From a checkpoint of a small image classifier: 40-pixel images, 12900 steps.
Rows from block 4 of a small image classifier, named by matrix and row number. Rows with one number within an expert belong to one neuron, the router's apart. Each number is 128 + 24 x the weight over its row's rms, rounded and kept within 0 to 255. All counts start at 0. Numbers have three digits each.
Before each expert's rows are labels from the 100 images, of 14848, where the router gives the expert most weight on average: "responds to" is what is common among them. Only what is clearly more common there than usual is listed. The data: cartoon faces.
# router: router (model.blocks.4.mlp.router.weight, 4x256, trained with AdamW), inputs 0-127
# up: expert up (model.blocks.4.mlp.up, 4x512x256), inputs 0-127
# down: expert down (model.blocks.4.mlp.down, 4x256x512, transposed), outputs 0-127

# expert 2
responds to: blue hair; curly hair
router.2:136088117131103125209152157111136086137120105135122144135119167099119162116131148170124116079151135086141135153140165197140097174158143138145142131157117091102155157190152119128154140148106159124120077119131115101098123154154101122136153155122079144123140146148182142143152167112130127108121197127124138142185158153145131148119121106160126130160155189143159146120138119114118140108135
up.0:146117136109104143134095160105096135135117117151102103138126112095092124155093151150116127142168118120173127117075116143115106171134141142146159129122133141106108128138101168161182089138139141134113133127094126141152113135170101129145117141122170135122043151106100134158133139153097125119127137129075124137098133173123101116139167117135111175109124123111102114109124124147140117137160
down.0:126099097163132124088182099136136086179119108107132136145142135143115162122156121126151138139133128123111089116132147148136114137117153157116123105123099135137117114102157117130112140171130134122181097108146122135139127139142160085148168125155160129123166143145118110111157122135140173101102113142166152141119122140074145141167072140159136120147155184109152149164133169121123119096123
up.1:103143147152126122145117129139087129107106112152143130088141130139096131132123143131111119098133126118101116144138116146150150160142102139108117107155150164110121082134118106116106159070161121162148114126135168106091181181111091127164117096127178103144110126111091192151159139126117186108138165167138131115132117131122147105122143104129084123151125181162098122121123083129109136125116
down.1:131130085135133108170173115142064137122149115133127129164160137110143109130134125207149101146143057144118129124109157136116136133099116136147119156094125122162146147155132117077128155129134139158148129143117119105131125127130141114128166112139164104105122117095094127119139134123112107121149136126165133115114127203137102097166179133114123087149162096125146110115093123082173158142093

# expert 1
responds to: blue hair
router.1:125108154124110078068110110113127104120125136126142096150110110117133147130136163129125110107055121115118132104127139081131106119098130130162102135112110130112111112106109116182144142157101150122145138132147121096115131098137153157167124117094141129161093115142102130124104123110144130111136148143131175146129062175120116146169134151122122121094122100088084132093104150168103160140116
up.0:126119124110101131119083087155155146138154111159110155180145101106146118136124090212107083107141139115127125093084119142127128122140117157134130098103122146108124141129148119123144143111130136128099164106167118124116137112118133160152115133124138128115158131162091120158099134139117140107082111153138134109107122102104103097136137120121140142157116156178120144098139089111129159114144
down.0:138182100164136120151110121099110088124164133132099117167147091084151140123154168149146149151114125102135092108161132141154141156134173139086126141113121113108149144134149132124152150139112115152125130136129119158107097099165113124148158144054167134112102156112167132142155131114213116159175147087117095127124135160121132155122123127122107127106122141124137140140150080103061131123134
up.1:153146127115124122117094090143147137151138161122123160073131097149117158142128123120105103137156121113122089160092125121133139135156093132103151114137134147202134114140104071126081116167157122174123114119108153126117144068130149111125132107134067149174131132101135118107174168111109177144119121138169092171140114124153155146106144118173137059124140135118148131126175134114155135131145
down.1:146069188130139116152128147120098128146119085128152119143154134124140121130126112160123147116113114143149116100137152129115130120076091117156115065131140111088098152137185127103148120093103172140075110127151126099100137100123111156137147103100083130139142121134137106121115138143150131111106134122123114135146148117120129100100127093123097144155079134161200121122078087133127068154131

# expert 3
responds to: hat: no hat; a mohawk
router.3:089125095095101112114073118125130141124126129142148105116113114124113080115091147135127139120072089137147124105074121095091126097117096106072112129154150134134137141125075114106086099150150125105121106125088129119160097116106110109099128127133123123126131096101139111115111143113107106101141070115086084112077133124122133124111111093106122137090054094119113087119149134117130122153135
up.0:102160126131158109163106174129171114144104138183143120101179066119138105114146101130138107116145151129130135110101108145177114087117143134147122103124144097146131076117140109130144149071089139134113114081131103157117122110139121120127163132137150127148154178091172124170176150135139076105144117106134118186121158152140124104124159100092152170117111132132113080139051157137157142142083
down.0:150168164147085132153112116104138085097174137101154124116118110103125121125106141133152121082126073162127147105121104095117150139150125101108112099136116151126125084114135082170136141125166148112148094140118112140131128135104153108129130199133170126159121123138179183166111152121121130104167139158109129144119105151113107127102151099112124125132107122146083144131129146156099180086135
up.1:113159127136102138133120102149117145160146129170137120107104144145163142163107074097141152175121130144139086129182147109101154144132119114142102113115106096124113129185126092159143132098129117119092157166124177121097117108147100150116103125118071111148159140127085106144144151123119095159110100143127144118116166110114142128151085154118133101105147114153140133136122159137139098157127
down.1:168133141126157160149127122114110137141122134105129141148111152152159141129174153154116119135146123139126139095074085114118123177168128157113087110162158140153115144128178175135136131111113133103136162145094146101160136125138117105122188149059132150145126126138148123086112146103152135113147146103135107159152126116107148093127130081099082115104146098105153076146176114128139088138130

# expert 0
responds to: curly hair; grey face; black hair
router.0:157202127141185152111155112133130127106140130113116169115107144147116145119151103076127118152201164166082123142138122137134136095113122116120139103106105185140122130107142147111132150092128125131122137147149122157133134122123119109106152134130116099088112170110109114129143095126124144142109140132181127133131139107130130102102120109131142101130167123148134127148129126087143102074097
up.0:129141124115179064150136147137130105109104125136114112125171160148133139150134109087098121135110128104126162115141166123138147163128161150133187097110109149127182109112130120103109109142167130123093159128119140092148142123103109111107132139150087130140181099163134137150162086117121112127134095127157160166099115128112127100083132113068173139155114121122140074138125139117110112117132
down.0:079112083153123147114141150141109129171149131154148150127150124119088083102148120125133127133160195192120104129107102123102133114089099086143154119064116149128134134146092136118111136103069138126113136168113194129159109138222142121100143137143126161135136155128151125134097141103128130063121159129145122110148117131105156125137107125133129133090090102137098136095118101147137141112129
up.1:104146135125115095118111164137077092086142133162132139124077142093117150115147140136120153086108155093162133157138093100125111165151135136133129098147100133154104137145107130124126127115093107105118117151111140125119117128152133106161150138101096126125119147100139127107136155137126180099131165143147162167109109126125150116136125166131129156102128134127148139131104096127108118112098
down.1:131134140115120163144127141116195105111160079065139077115119135178125131150078138128128152172162137134121142131113146147108107139093119114098121173141148157151117087135097151114144142137137118134153135093146106093148156124165143111116097130120162150138158154148153140156145107136119125096152137148127166056148114117141164137107136105134121117095170138145154168154117113177168115144153